From a checkpoint of a small masked spectrogram model: layers 16.
Rows from block 9, named by matrix and row number. Rows with one number belong to one neuron. Each number is 200 + 40 x the weight over its row's rms, rounded and kept within 0 to 999. All counts start at 0. After the name is the row's rms in percent of the matrix's.
# gate: MLP gate (model.blocks.9.mlp.gate.weight, 672x256), inputs 172-255
# fc1: MLP up (model.blocks.9.mlp.fc1.weight, 672x256), inputs 172-255
# fc2: MLP down (model.blocks.9.mlp.fc2.weight, 256x672, transposed), outputs 172-255
gate.189,132,176,232,200,200,262,249,170,161,118,146,163,161,156,200,226,130,267,268,221,200,138,142,174,238,279,200,236,194,197,155,174,200,293,279,200,200,200,247,221,145,140,236,204,113,230,210,200,279,200,244,157,200,205,271,222,174,200,210,200,235,207,231,108,200,126,200,200,200,200,59,197,200,148,200,170,228,150,202,183,203,222,212,270,200
gate.190,089,200,225,200,200,168,200,284,263,191,200,200,255,178,212,118,200,200,227,200,224,197,267,185,182,123,159,200,200,200,187,274,225,225,263,247,200,140,151,107,247,137,77,200,229,264,171,200,161,167,200,215,182,200,151,157,200,159,179,200,265,256,200,138,245,299,152,244,267,164,223,200,200,288,242,238,195,200,97,173,225,284,165,95,200
gate.191,113,200,181,170,138,187,325,134,133,202,212,234,112,200,165,267,163,200,285,234,201,143,202,200,200,200,200,172,173,298,200,200,200,259,180,190,190,156,214,200,190,161,200,225,120,200,218,239,219,179,171,200,200,251,247,229,200,115,200,130,200,147,210,242,181,87,111,213,200,200,111,280,200,190,163,200,139,130,200,161,194,92,271,137,200
gate.192,100,150,200,225,150,198,170,200,206,132,211,150,111,237,247,244,200,200,200,140,260,200,277,218,204,210,200,179,260,225,126,280,205,223,251,197,225,181,206,272,204,234,200,246,200,249,142,200,200,200,220,212,169,148,200,200,293,183,200,132,196,106,211,263,106,200,200,249,218,200,38,157,200,140,200,213,168,200,250,129,205,166,201,200,200
gate.193,107,227,165,187,221,169,200,200,169,123,238,200,155,251,200,200,266,299,200,200,149,188,231,99,200,133,200,200,200,200,162,174,311,165,179,132,200,266,139,200,250,200,200,233,176,200,200,200,175,194,169,213,200,200,143,244,210,304,200,146,93,248,196,205,169,200,164,177,143,182,200,236,200,151,266,244,200,239,288,227,153,218,230,174,188
gate.194,088,200,184,200,138,200,200,200,200,200,186,200,149,239,162,200,153,247,200,261,225,200,169,227,200,263,253,200,200,214,151,234,144,229,130,237,227,233,309,174,133,162,200,200,200,155,157,171,165,195,200,162,186,245,200,182,135,200,164,234,234,119,235,137,251,200,132,221,230,171,200,200,153,200,198,178,173,200,200,200,184,244,200,213,175
gate.195,097,61,157,212,200,234,254,200,230,206,152,172,253,200,156,200,188,238,175,200,146,208,200,159,237,200,235,150,200,229,200,153,63,135,169,228,229,174,260,246,249,248,225,200,227,200,158,287,166,244,200,164,260,200,200,200,191,229,180,200,200,200,200,138,211,200,200,105,189,201,131,202,200,200,172,230,200,179,109,196,200,162,161,200,230
gate.196,079,265,200,195,83,237,256,212,126,200,200,207,240,200,176,206,250,205,181,278,200,262,161,187,295,275,236,236,267,245,200,205,143,200,280,252,254,251,183,300,223,263,227,200,159,172,200,241,238,189,103,200,187,269,160,214,214,132,200,124,200,200,223,174,229,184,157,160,180,226,180,218,178,163,242,124,162,267,167,120,154,200,257,200,116
gate.197,112,228,215,237,200,200,200,255,222,224,117,266,185,254,238,200,161,200,182,256,174,296,200,200,263,232,151,171,216,140,192,238,200,200,200,180,200,224,217,138,244,184,200,200,200,200,205,251,200,176,200,237,200,133,198,200,196,241,162,148,180,98,153,200,200,176,190,352,188,146,202,206,249,214,251,175,200,180,200,241,229,243,200,200,165
gate.198,101,216,206,135,236,176,231,108,193,200,200,136,162,200,200,247,271,143,136,200,194,209,185,162,200,297,200,152,168,229,209,233,200,200,290,217,65,194,200,200,200,200,236,209,161,97,227,166,160,200,180,306,200,200,200,200,200,260,200,163,172,200,193,200,200,124,266,189,200,212,200,200,224,200,210,200,152,153,191,200,200,200,182,282,176
gate.199,118,288,146,200,323,200,200,206,192,200,200,179,200,191,200,200,200,257,200,177,209,200,199,200,232,230,148,215,200,185,223,180,306,246,191,118,200,273,200,176,148,178,230,153,134,153,200,200,200,232,243,211,200,134,235,195,153,149,152,200,175,235,48,131,139,200,200,232,200,195,200,241,174,200,108,200,200,200,232,200,211,102,200,200,161
gate.200,105,200,234,136,107,93,231,200,200,140,278,200,200,152,176,200,209,191,241,206,200,200,200,225,200,72,171,200,233,246,232,267,166,347,154,200,126,235,230,221,214,225,143,249,271,242,156,171,200,192,197,200,246,200,163,200,271,139,167,177,169,194,247,132,200,226,136,200,200,184,200,238,200,177,200,194,227,155,223,123,137,232,200,200,260
gate.201,092,119,198,231,170,154,200,243,231,200,193,162,225,263,147,203,250,200,267,200,217,181,271,133,216,284,165,238,200,200,200,159,239,194,160,274,220,158,292,261,231,200,157,283,222,174,200,200,263,235,143,149,171,200,229,208,177,164,183,282,200,271,200,163,164,137,200,200,160,200,177,235,200,151,151,208,230,232,143,194,201,200,120,200,168
gate.202,086,200,207,220,221,153,248,138,235,92,103,157,111,194,209,200,200,200,253,189,178,163,200,193,257,133,265,230,226,191,163,266,200,156,254,200,260,264,325,200,153,189,200,200,200,184,103,210,206,157,293,200,190,173,249,200,282,200,231,197,153,148,157,232,200,205,200,243,181,141,231,231,165,200,200,153,200,200,207,160,200,232,226,224,200
gate.203,075,200,228,175,200,200,200,200,185,146,172,233,200,249,227,250,176,206,117,246,247,200,200,237,147,281,186,257,144,265,226,199,221,168,200,184,211,209,193,215,275,151,200,200,167,120,237,200,266,200,161,200,200,193,200,223,144,142,200,226,221,251,155,132,253,179,248,228,178,206,181,200,177,156,200,200,192,205,254,200,264,218,141,135,217
gate.204,120,200,200,204,200,200,149,162,124,200,141,180,200,200,150,188,264,200,213,283,213,224,200,121,123,178,200,200,269,200,123,200,160,159,200,200,233,203,165,233,193,263,285,270,152,203,127,134,200,244,223,195,241,200,200,234,184,200,200,145,173,177,229,280,142,200,200,186,249,218,145,200,224,244,231,200,192,200,212,178,115,200,200,200,200
gate.205,096,200,96,200,168,200,187,200,211,200,200,200,248,168,248,200,266,179,200,254,157,126,200,200,162,257,273,191,200,248,262,108,257,192,194,97,200,275,200,200,61,200,229,195,220,242,200,200,200,222,200,200,172,200,200,200,231,206,141,155,200,200,120,200,176,250,231,200,236,200,200,200,200,103,165,200,142,200,200,200,131,200,234,200,200
gate.206,080,200,284,244,189,200,232,200,200,200,180,200,253,200,200,220,247,172,200,153,234,190,272,148,200,142,161,200,232,200,242,202,200,183,200,200,174,273,131,200,200,194,167,200,189,200,159,200,217,200,200,149,180,213,149,213,200,200,200,125,182,148,149,176,202,226,98,200,200,162,148,234,160,241,227,200,131,200,265,112,177,187,118,123,200
gate.207,078,249,104,200,200,226,165,200,200,150,200,302,385,200,200,200,160,272,249,211,231,200,200,200,243,114,200,195,170,165,200,212,200,222,294,200,115,211,200,139,152,154,234,178,165,200,276,173,177,200,190,200,157,151,217,150,200,200,200,200,190,170,145,130,212,192,197,249,200,225,200,217,200,226,184,230,226,200,202,200,160,200,200,290,268
gate.208,106,200,125,138,200,224,206,185,200,205,160,197,164,200,190,272,200,247,200,219,200,206,226,174,210,261,200,200,199,239,142,200,200,151,200,200,277,207,237,164,200,256,200,201,170,150,167,197,207,139,200,232,184,143,119,253,200,192,257,155,283,173,200,164,247,255,188,282,189,200,200,208,200,125,191,277,200,229,200,210,114,254,144,200,221
gate.209,091,197,269,164,200,197,139,206,200,238,200,228,211,203,184,226,200,202,185,213,200,140,212,196,205,200,210,200,149,225,215,152,200,185,221,204,213,229,172,239,289,200,183,170,238,200,135,200,212,126,228,200,165,231,260,200,249,200,206,160,264,242,79,153,186,200,200,200,207,199,156,200,162,200,231,200,172,200,200,95,94,286,165,186,130
gate.210,104,200,200,244,214,200,222,169,232,200,283,200,220,200,252,181,239,288,200,198,243,200,209,173,200,200,244,200,192,168,230,200,200,291,200,200,169,170,202,200,185,154,265,200,134,184,200,213,160,200,224,158,74,212,200,295,200,240,193,200,200,200,141,200,181,275,219,200,200,82,144,181,200,200,210,200,200,194,200,200,261,200,258,200,162
gate.211,083,200,230,227,127,201,210,240,148,195,242,200,200,165,225,239,235,200,215,200,175,243,200,200,264,155,150,114,190,252,203,136,200,293,200,200,148,200,152,240,115,252,126,160,256,234,137,200,282,202,147,225,128,183,241,200,200,172,231,229,137,146,226,211,184,263,102,200,154,166,176,181,200,183,230,153,96,240,249,164,200,198,199,135,206
gate.212,113,188,132,221,153,200,204,213,97,244,222,192,160,232,179,200,244,232,297,200,249,332,228,182,193,273,200,210,265,243,205,213,177,254,200,137,190,222,200,174,243,200,200,186,149,200,200,200,200,178,200,207,175,256,219,200,221,200,200,200,250,200,200,256,200,153,229,223,149,167,85,167,200,173,188,173,179,132,195,200,179,200,282,167,109
gate.213,106,174,200,200,200,207,200,154,235,193,165,198,239,200,200,237,330,166,97,273,214,217,191,214,215,198,200,200,228,200,200,200,159,310,200,200,200,185,200,200,214,267,225,200,269,200,200,201,169,200,202,259,230,200,200,167,200,223,151,200,200,128,254,200,182,200,200,187,137,200,153,200,205,200,268,253,200,249,201,217,239,224,237,263,200
gate.214,112,200,157,178,200,200,200,200,200,200,200,123,181,200,239,200,249,200,163,216,180,200,200,136,97,182,165,200,200,178,200,200,200,181,196,200,247,200,229,298,200,186,200,191,184,180,200,117,200,200,228,239,265,200,148,201,200,200,223,199,165,90,200,200,200,200,216,218,246,200,200,200,230,254,200,200,200,200,201,169,150,261,199,275,102
gate.215,095,181,186,131,200,223,187,200,150,209,166,239,152,200,200,200,253,181,226,163,200,171,235,200,200,200,241,200,183,212,231,162,260,200,234,196,232,200,220,197,200,200,121,185,222,212,214,170,128,186,200,201,186,225,272,204,200,200,168,148,192,219,167,200,245,200,242,200,138,200,104,206,200,200,163,200,240,199,247,200,184,228,200,172,200
fc1.189,110,174,185,164,200,132,195,243,157,200,280,283,235,200,173,194,232,200,165,200,214,200,234,240,223,239,159,148,200,293,248,200,200,166,200,142,181,191,165,202,215,164,200,200,175,181,183,200,170,200,200,234,189,186,170,200,200,200,174,200,120,200,200,200,266,242,166,343,164,180,274,231,161,177,258,177,212,200,200,227,187,223,286,138,200
fc1.190,092,162,178,208,200,319,172,227,288,231,236,200,220,241,262,200,200,143,154,200,136,174,220,183,168,200,234,283,200,200,200,200,177,158,139,234,269,200,249,274,146,200,214,208,230,198,165,200,191,101,200,239,165,200,200,162,155,160,242,286,142,245,81,200,231,187,200,200,160,255,222,290,200,135,230,172,200,170,171,192,200,230,195,223,215
fc1.191,101,114,200,134,109,200,200,251,219,286,198,306,176,200,200,188,127,200,182,313,185,132,200,249,244,224,204,198,140,187,168,200,211,210,131,200,237,199,211,209,213,231,263,122,131,152,200,200,200,241,200,158,221,179,200,163,200,177,196,162,146,200,240,168,199,167,247,230,200,211,255,194,200,199,200,299,200,200,166,200,166,143,200,223,145
fc1.192,090,129,200,178,200,216,200,161,157,126,257,297,221,203,191,214,115,200,200,144,200,173,254,173,276,204,179,223,200,174,200,273,200,211,250,166,200,159,200,244,243,228,247,205,200,227,200,195,229,228,200,300,190,200,170,200,200,200,136,115,185,162,200,294,230,143,166,212,192,218,200,217,200,91,200,200,161,250,253,200,200,116,211,200,259
fc1.193,089,139,215,150,200,112,195,200,200,254,193,219,146,200,200,208,236,359,260,242,178,244,307,201,219,194,160,200,200,188,201,162,195,200,200,200,205,200,257,174,200,200,219,202,200,168,270,206,200,205,173,232,200,193,200,167,148,126,161,226,200,200,249,200,129,202,200,200,200,200,200,178,200,200,244,200,197,171,200,142,200,177,238,259,141
fc1.194,097,287,286,230,200,154,200,186,200,143,316,200,283,226,207,200,174,180,200,145,200,127,171,178,167,199,198,200,85,231,238,260,242,200,176,200,141,200,122,253,205,120,263,200,200,110,222,245,201,163,248,145,200,160,133,118,200,200,176,173,232,223,156,114,200,134,149,114,228,200,229,152,177,200,207,200,196,190,213,200,124,179,200,213,200
fc1.195,088,134,200,200,179,234,220,202,144,278,200,152,200,200,191,200,140,148,274,215,206,200,185,200,159,117,76,249,70,227,230,166,200,196,200,198,200,250,158,200,200,176,200,200,170,156,146,200,186,200,242,262,190,190,251,133,140,187,200,177,156,126,180,167,168,282,149,200,133,286,243,227,189,238,200,200,232,194,200,157,266,114,256,223,123
fc1.196,084,156,268,279,224,267,236,200,146,232,200,165,264,253,231,249,160,200,182,200,200,200,200,200,200,279,244,200,130,222,213,168,213,166,200,184,284,244,155,200,243,230,165,169,200,173,200,176,244,136,111,145,154,273,250,200,184,167,200,200,237,240,207,133,200,232,200,273,206,200,200,161,200,260,128,200,238,236,196,233,183,200,200,162,200
fc1.197,114,200,200,223,200,217,200,214,244,200,196,75,232,200,212,200,283,133,200,244,118,211,185,123,272,200,200,200,167,239,200,200,200,93,200,230,323,200,84,157,213,286,219,250,200,200,168,140,146,189,164,261,154,245,200,200,200,244,200,200,186,200,202,154,200,200,190,200,170,229,220,200,200,127,218,304,156,200,284,210,153,159,217,154,200
fc1.198,104,236,200,290,121,186,241,200,216,166,232,200,283,200,157,176,164,200,212,251,190,200,165,221,144,179,173,216,162,133,200,169,196,121,117,199,200,213,315,200,177,124,165,250,147,253,185,216,221,187,205,200,205,186,200,249,154,200,237,253,247,181,202,159,159,181,200,166,154,144,258,193,228,192,199,86,166,234,200,198,131,183,169,193,200
fc1.199,120,200,200,86,200,221,200,154,200,146,200,200,200,200,200,167,200,200,144,200,229,200,57,203,242,200,131,235,65,192,295,200,254,200,266,175,200,274,196,213,263,200,200,200,256,205,200,200,131,146,163,278,200,134,200,200,178,153,267,267,254,178,200,235,181,256,177,200,165,232,165,217,231,222,200,184,167,200,200,200,230,200,268,162,200
fc1.200,103,135,177,236,210,200,236,154,220,190,168,200,227,170,200,171,187,200,230,239,230,255,228,200,191,348,198,200,191,237,200,218,195,286,200,170,201,200,195,204,194,251,171,227,209,180,232,200,233,200,263,225,157,229,151,222,200,200,234,200,198,200,158,179,243,200,236,106,227,200,200,200,198,200,133,203,176,200,188,186,200,200,229,200,200
fc1.201,104,141,176,123,308,200,246,199,142,275,315,177,200,200,200,199,205,232,213,184,270,178,115,225,200,157,200,136,231,181,232,227,228,223,200,158,154,176,191,172,200,147,169,196,200,169,210,200,250,200,156,206,225,255,241,200,241,200,192,200,236,200,192,250,200,200,200,200,200,249,194,171,149,225,259,236,192,181,246,250,242,240,167,200,158
fc1.202,098,183,220,206,200,200,210,200,228,241,220,266,168,200,93,160,239,230,200,200,193,220,285,172,240,293,200,137,118,200,166,205,200,200,213,200,144,123,227,200,200,200,212,166,123,200,155,237,208,200,115,232,200,200,200,200,252,299,200,177,177,213,126,221,314,200,147,184,200,200,196,232,200,254,251,246,237,141,179,200,227,186,163,200,237
fc1.203,092,212,203,195,210,200,259,200,200,315,200,200,153,175,242,200,215,97,226,226,244,249,221,232,228,200,111,231,215,238,137,258,200,172,124,200,135,219,205,215,200,220,200,232,136,161,221,200,200,142,156,272,178,123,223,159,200,200,200,189,179,178,200,200,245,196,300,146,224,265,264,129,218,200,260,279,124,200,202,200,200,200,218,231,280
fc1.204,087,137,200,200,200,200,210,200,200,200,200,200,278,200,143,200,200,196,108,132,200,137,200,161,200,254,200,200,174,159,206,246,200,305,141,151,302,200,225,207,280,263,219,186,155,271,200,171,200,200,177,280,233,200,200,230,200,140,200,222,145,200,246,171,200,219,239,205,200,200,189,200,154,197,200,245,207,200,200,200,237,134,200,108,202
fc1.205,090,226,275,157,226,200,200,109,208,204,148,200,200,200,265,258,219,226,200,200,258,200,269,225,151,138,135,200,180,265,226,200,200,183,206,200,184,211,195,186,200,169,200,182,215,235,156,288,262,151,200,231,213,165,200,157,200,200,200,204,179,183,146,200,255,120,178,205,296,165,247,246,200,168,262,171,153,97,179,227,224,267,200,154,243
fc1.206,090,200,242,269,334,176,200,200,210,233,200,228,227,230,165,230,145,220,231,251,207,200,215,171,200,200,258,200,148,188,286,246,252,164,135,110,229,132,200,200,145,200,180,153,195,132,200,174,186,196,200,200,200,245,200,132,149,262,200,179,175,219,242,110,200,164,200,212,212,200,164,200,207,200,200,200,160,248,117,200,241,200,292,222,242
fc1.207,092,226,178,150,283,160,174,197,150,201,293,200,176,200,258,250,200,243,204,200,200,99,245,200,200,200,157,147,142,200,274,233,145,156,200,200,185,173,200,200,228,206,183,224,171,235,219,120,200,200,200,200,210,200,200,218,192,200,200,200,223,149,252,203,175,231,232,107,200,244,244,242,246,178,170,200,200,196,247,200,216,169,237,145,226
fc1.208,112,202,200,219,144,200,200,253,219,200,283,203,195,285,215,233,139,219,205,195,200,200,175,200,264,238,200,208,230,200,200,164,200,225,242,214,200,107,234,200,171,133,133,213,203,115,167,232,170,249,160,197,261,135,264,200,200,200,165,153,208,159,172,220,223,261,281,260,239,251,178,235,219,230,195,290,254,204,215,224,200,237,245,170,222
fc1.209,095,191,200,258,274,225,184,200,189,172,244,200,216,215,153,235,132,173,200,140,209,244,257,200,200,200,246,257,200,200,175,144,219,205,200,129,200,241,155,177,251,200,85,200,159,245,200,158,237,209,200,170,152,282,220,200,200,245,227,181,270,195,102,204,200,213,224,170,187,242,200,200,200,183,215,200,200,129,200,200,200,131,200,239,131
fc1.210,111,200,236,176,247,167,200,179,200,200,200,200,161,192,275,187,200,204,281,273,156,142,249,182,237,126,228,303,177,259,200,162,200,200,200,130,200,200,200,200,200,185,151,227,200,226,200,184,200,200,107,236,215,200,256,200,200,200,200,200,267,200,200,250,215,157,278,232,80,200,217,200,200,150,200,183,200,209,239,184,200,117,218,265,222
fc1.211,095,194,153,188,175,200,211,120,200,200,195,200,199,200,228,121,263,178,200,221,121,229,266,222,212,200,156,200,145,228,218,195,222,260,188,197,175,129,200,252,200,231,200,269,257,249,222,233,200,200,193,281,161,198,200,150,200,143,236,231,200,168,200,165,200,140,175,184,214,155,200,227,215,203,253,277,200,200,200,200,169,215,200,200,286
fc1.212,095,280,171,158,134,200,212,198,200,200,180,237,200,170,200,259,237,235,215,200,231,200,184,200,174,188,200,181,200,282,200,139,252,150,234,200,160,211,222,198,200,186,200,220,219,132,169,212,200,200,198,200,265,200,200,203,257,243,200,232,289,197,244,200,286,183,200,334,143,241,200,147,101,232,238,143,217,139,200,142,248,244,200,111,146
fc1.213,105,134,165,200,252,193,200,250,200,144,134,173,234,200,200,213,233,200,186,140,257,142,200,203,166,236,239,200,200,200,217,176,179,180,263,200,194,200,200,200,133,217,184,200,218,214,200,144,232,161,219,202,200,200,227,244,207,177,200,141,266,176,200,182,145,174,200,65,162,200,258,218,200,210,200,200,214,194,200,239,200,200,227,240,200
fc1.214,100,199,190,126,106,200,200,151,200,268,172,297,225,210,208,272,203,190,204,200,200,258,199,236,200,252,243,258,200,217,232,209,200,216,263,193,258,236,200,206,169,170,111,200,162,216,140,245,209,200,200,180,280,280,239,175,200,200,200,200,306,212,214,270,200,200,232,213,200,128,158,169,187,200,200,105,200,200,214,208,200,172,258,207,200
fc1.215,095,188,268,130,87,194,142,202,231,214,128,235,161,246,200,166,200,187,181,200,200,164,118,141,200,124,200,167,216,166,111,177,139,200,200,149,222,216,137,219,146,237,187,200,200,200,140,200,200,197,257,200,147,200,139,212,200,200,190,200,200,200,200,179,200,200,165,200,176,200,243,200,177,200,200,209,228,200,200,237,179,228,161,282,244
fc2.189,139,200,270,200,283,281,209,181,186,136,138,200,199,232,169,200,220,200,200,201,219,200,200,199,162,200,148,258,136,200,177,212,113,263,200,218,198,239,265,245,286,203,166,216,210,169,180,172,200,204,303,200,235,214,188,200,190,200,236,169,200,274,200,200,205,200,187,116,282,200,202,191,190,221,206,200,196,206,181,187,179,200,179,266,200
fc2.190,092,257,161,200,221,172,264,162,149,200,126,291,169,110,200,214,200,200,185,204,130,237,147,170,218,200,200,137,220,246,211,149,302,200,285,86,190,178,198,178,148,226,160,169,185,304,200,156,150,234,229,115,250,185,200,247,231,140,200,160,200,200,193,200,204,200,210,300,166,200,136,204,255,217,256,230,200,237,210,233,197,192,182,249,132
fc2.191,132,199,186,177,107,257,200,262,200,205,232,167,159,234,217,200,230,164,200,169,197,200,172,168,200,156,266,224,295,224,190,200,171,167,250,200,220,216,201,164,263,200,180,212,220,200,209,224,188,200,121,242,200,170,194,179,269,219,200,183,191,200,268,200,76,239,70,200,148,170,68,208,238,200,165,150,153,212,188,200,129,195,230,180,277
fc2.192,074,255,128,146,135,181,238,276,200,268,162,200,207,200,200,173,257,223,163,259,200,200,298,164,223,166,200,137,175,274,163,200,166,200,200,150,200,206,200,175,262,255,192,263,167,242,168,197,200,230,118,200,173,221,156,162,152,130,212,367,200,200,221,202,231,200,104,194,197,243,268,200,200,211,139,200,176,242,81,138,127,205,200,171,166
fc2.193,092,115,163,164,200,144,200,203,200,178,200,259,217,118,133,183,196,166,177,261,140,175,225,232,200,162,145,207,274,191,160,276,164,266,227,200,173,218,200,208,243,208,141,145,258,206,246,198,180,204,200,277,200,264,246,201,96,200,167,130,200,200,200,169,104,235,200,212,124,200,200,200,158,185,127,216,268,246,143,172,170,178,176,224,200
fc2.194,088,187,200,148,253,182,222,242,200,286,188,132,200,231,217,130,200,210,128,279,243,174,200,158,200,222,110,200,55,278,200,133,184,172,180,200,200,172,318,222,200,173,200,153,200,181,173,158,200,157,248,216,200,222,207,200,163,246,200,256,200,227,200,200,200,245,302,200,273,200,181,200,172,200,274,200,200,289,200,200,264,233,222,200,156
fc2.195,101,238,207,187,203,133,163,262,168,186,200,226,200,150,191,195,190,205,200,95,200,188,265,232,153,200,240,160,208,192,141,179,219,74,227,185,188,205,234,149,200,200,229,249,200,282,171,231,200,239,261,226,164,210,254,169,199,204,176,164,184,205,166,147,200,200,195,113,200,200,200,200,175,227,196,200,214,242,129,200,120,235,158,174,241
fc2.196,042,156,154,200,270,200,224,184,170,294,200,200,118,227,200,242,200,221,168,200,183,294,200,87,166,197,151,239,165,248,190,200,181,242,200,200,221,117,209,200,205,260,123,220,199,233,160,200,226,192,200,152,245,241,200,200,233,200,166,201,185,202,218,178,139,181,199,292,200,193,134,200,209,186,186,200,106,179,255,210,143,196,200,209,233
fc2.197,146,203,200,200,200,158,200,215,195,156,227,225,196,200,171,203,162,200,232,174,250,207,174,199,191,132,242,187,204,196,251,87,150,320,189,187,98,179,200,211,187,185,202,192,183,207,238,167,193,193,302,137,200,156,200,206,261,195,162,244,171,200,201,271,219,200,200,258,172,215,200,200,159,157,203,207,246,172,218,216,145,233,182,167,58
fc2.198,122,304,248,200,200,200,200,234,214,125,230,200,200,200,245,200,191,207,186,200,200,254,270,170,220,154,150,231,98,165,210,233,344,211,194,101,199,248,191,200,159,143,152,201,210,220,148,200,197,219,200,200,200,226,200,217,118,194,224,197,228,251,229,213,211,157,106,181,200,215,200,206,270,217,230,175,252,147,243,243,203,182,162,178,200
fc2.199,140,203,235,200,154,200,219,200,200,95,200,200,200,192,205,176,168,200,200,197,167,255,212,233,200,190,175,200,206,263,200,184,186,194,181,200,221,204,160,231,192,216,128,200,175,199,200,200,202,200,200,154,225,262,200,201,99,200,237,161,184,115,271,281,293,200,309,234,200,200,205,200,240,260,172,248,200,194,200,186,200,191,199,200,232
fc2.200,094,200,200,169,211,204,209,179,214,262,292,126,238,239,271,242,285,200,200,200,200,215,208,219,257,213,192,200,186,212,280,200,280,85,200,200,200,278,188,245,200,237,84,190,200,267,185,63,200,200,160,285,200,146,183,230,200,200,162,264,160,200,124,209,242,200,200,200,200,270,200,200,268,200,200,235,207,200,286,200,217,187,203,254,179
fc2.201,087,190,200,216,245,206,187,200,197,200,219,278,289,135,256,182,159,200,154,185,175,183,195,225,229,209,304,271,163,178,201,111,219,162,197,200,194,152,149,188,162,115,239,168,164,236,187,177,178,151,267,209,193,200,248,250,200,200,200,200,244,147,200,259,255,204,238,210,248,189,183,204,168,257,211,237,200,201,260,359,232,209,231,200,223
fc2.202,111,200,254,200,157,193,193,152,200,200,200,303,200,201,262,128,200,267,156,187,158,161,205,260,215,137,258,180,214,200,183,99,170,200,200,251,199,259,211,122,280,175,244,161,200,176,200,222,170,197,249,182,221,200,228,232,262,220,200,209,200,153,272,200,183,165,139,188,203,214,137,200,217,186,265,205,259,205,148,257,200,200,192,160,230
fc2.203,039,200,182,200,200,143,245,200,200,200,200,200,200,200,177,240,200,200,200,184,174,200,200,200,193,101,257,214,187,171,193,161,200,163,201,200,57,208,200,200,200,200,200,200,200,130,221,200,200,200,241,200,200,200,167,200,200,227,200,200,200,307,243,201,200,197,200,200,245,200,200,200,217,314,200,172,200,269,196,200,223,200,216,200,178
fc2.204,101,201,200,200,119,200,147,194,200,200,233,200,205,158,200,200,181,200,200,160,200,239,221,200,178,262,212,200,149,103,238,252,202,200,195,253,165,119,127,154,200,139,200,186,200,176,222,200,203,139,184,200,232,253,199,178,212,169,201,186,251,163,259,342,180,179,248,200,207,200,159,187,136,262,258,159,232,200,214,120,200,216,197,221,252
fc2.205,117,200,155,181,141,177,174,229,226,200,129,212,277,240,248,247,200,221,200,200,135,177,142,200,230,200,208,131,235,251,192,187,199,196,243,157,248,223,231,216,154,218,188,221,183,163,207,173,192,202,170,251,97,150,200,312,235,177,249,200,128,64,274,200,172,210,178,200,158,196,200,181,307,112,200,227,223,223,181,198,158,218,166,205,235
fc2.206,073,244,186,169,233,198,200,200,219,210,242,238,200,241,200,215,285,158,200,263,172,259,218,200,200,178,200,206,74,184,192,200,301,152,200,161,195,284,200,189,200,262,150,217,200,167,215,200,198,200,200,200,248,257,147,119,210,200,181,210,232,229,200,117,200,150,202,129,246,200,253,249,200,200,256,197,109,200,151,118,151,174,200,298,200
fc2.207,096,173,136,177,200,159,235,235,219,262,200,200,265,195,200,200,256,200,138,177,167,199,200,200,260,181,307,127,186,229,222,124,200,212,197,183,229,200,154,170,112,182,275,220,203,200,212,213,172,200,265,224,175,200,208,194,200,207,186,197,200,200,208,200,199,190,239,170,200,265,331,200,274,200,163,271,140,200,200,165,136,206,247,200,182
fc2.208,106,327,231,200,183,200,177,228,200,200,252,200,142,231,200,206,252,239,213,144,200,78,230,207,132,216,200,181,200,214,193,195,187,271,75,228,169,225,81,208,223,250,222,243,219,262,281,178,172,194,165,126,213,257,181,152,182,200,200,208,200,159,263,200,200,200,90,148,186,149,200,205,161,200,217,200,160,220,200,200,156,199,122,296,240
fc2.209,044,200,178,221,113,173,177,200,200,200,147,238,186,200,200,200,216,150,200,200,200,213,200,234,194,200,141,200,200,200,244,199,133,200,200,152,305,173,120,156,200,213,150,200,200,200,263,164,191,200,67,200,140,173,175,153,200,200,190,144,200,134,276,152,200,200,234,252,200,200,185,200,246,228,200,181,210,288,200,200,226,200,196,283,191
fc2.210,118,204,255,200,200,171,219,200,200,200,210,200,200,163,200,193,143,198,200,161,204,222,239,200,281,200,200,314,190,200,200,228,218,206,200,231,163,213,154,197,200,200,174,200,215,106,251,157,200,165,137,276,181,200,200,189,291,172,197,251,200,159,176,149,246,229,164,200,200,200,284,200,200,98,111,200,245,200,200,226,270,182,200,207,224
fc2.211,103,222,210,150,124,219,207,200,200,263,265,207,243,203,200,187,193,226,200,151,186,197,301,215,200,200,200,218,200,128,200,160,176,117,107,220,230,200,150,207,226,173,228,206,177,222,174,199,179,191,290,123,197,187,200,240,200,203,171,218,200,200,200,250,144,177,218,157,200,200,200,199,186,139,243,200,218,194,161,188,208,200,155,200,286
fc2.212,144,207,251,194,158,132,183,232,200,102,217,274,209,247,263,158,225,200,192,190,232,186,131,232,187,70,200,190,235,175,200,225,176,257,126,174,201,239,207,324,206,197,200,193,207,241,169,154,143,188,228,173,217,208,117,128,123,165,188,202,171,183,200,86,186,191,119,183,158,171,231,218,210,231,225,200,153,200,267,156,96,200,150,235,218
fc2.213,098,161,227,241,318,112,176,200,200,164,148,219,265,297,218,148,204,204,215,197,279,112,161,200,170,200,181,200,171,251,225,200,200,227,196,175,171,200,157,200,196,184,181,236,162,200,175,171,200,192,200,200,200,230,200,211,200,132,238,200,200,173,200,173,200,118,200,200,258,186,169,153,177,269,250,201,189,230,200,200,199,200,200,194,192
fc2.214,125,236,175,200,243,199,204,212,200,315,137,251,200,122,168,212,177,215,200,230,232,245,161,168,188,200,200,200,167,181,172,263,274,200,277,182,200,188,222,240,128,200,121,186,198,216,197,257,178,200,141,195,152,200,200,200,200,245,200,158,253,208,262,253,221,190,200,225,206,217,181,200,161,200,232,200,190,260,188,203,192,200,187,192,173
fc2.215,088,186,210,200,189,200,177,256,200,233,200,78,118,215,200,200,241,236,200,314,174,200,248,214,198,203,249,208,200,200,174,190,311,200,193,171,200,156,223,247,200,208,162,182,200,200,208,154,234,200,106,200,233,151,167,217,220,171,226,224,200,278,200,200,147,134,147,194,143,156,130,200,244,200,200,153,200,200,200,200,200,197,244,236,179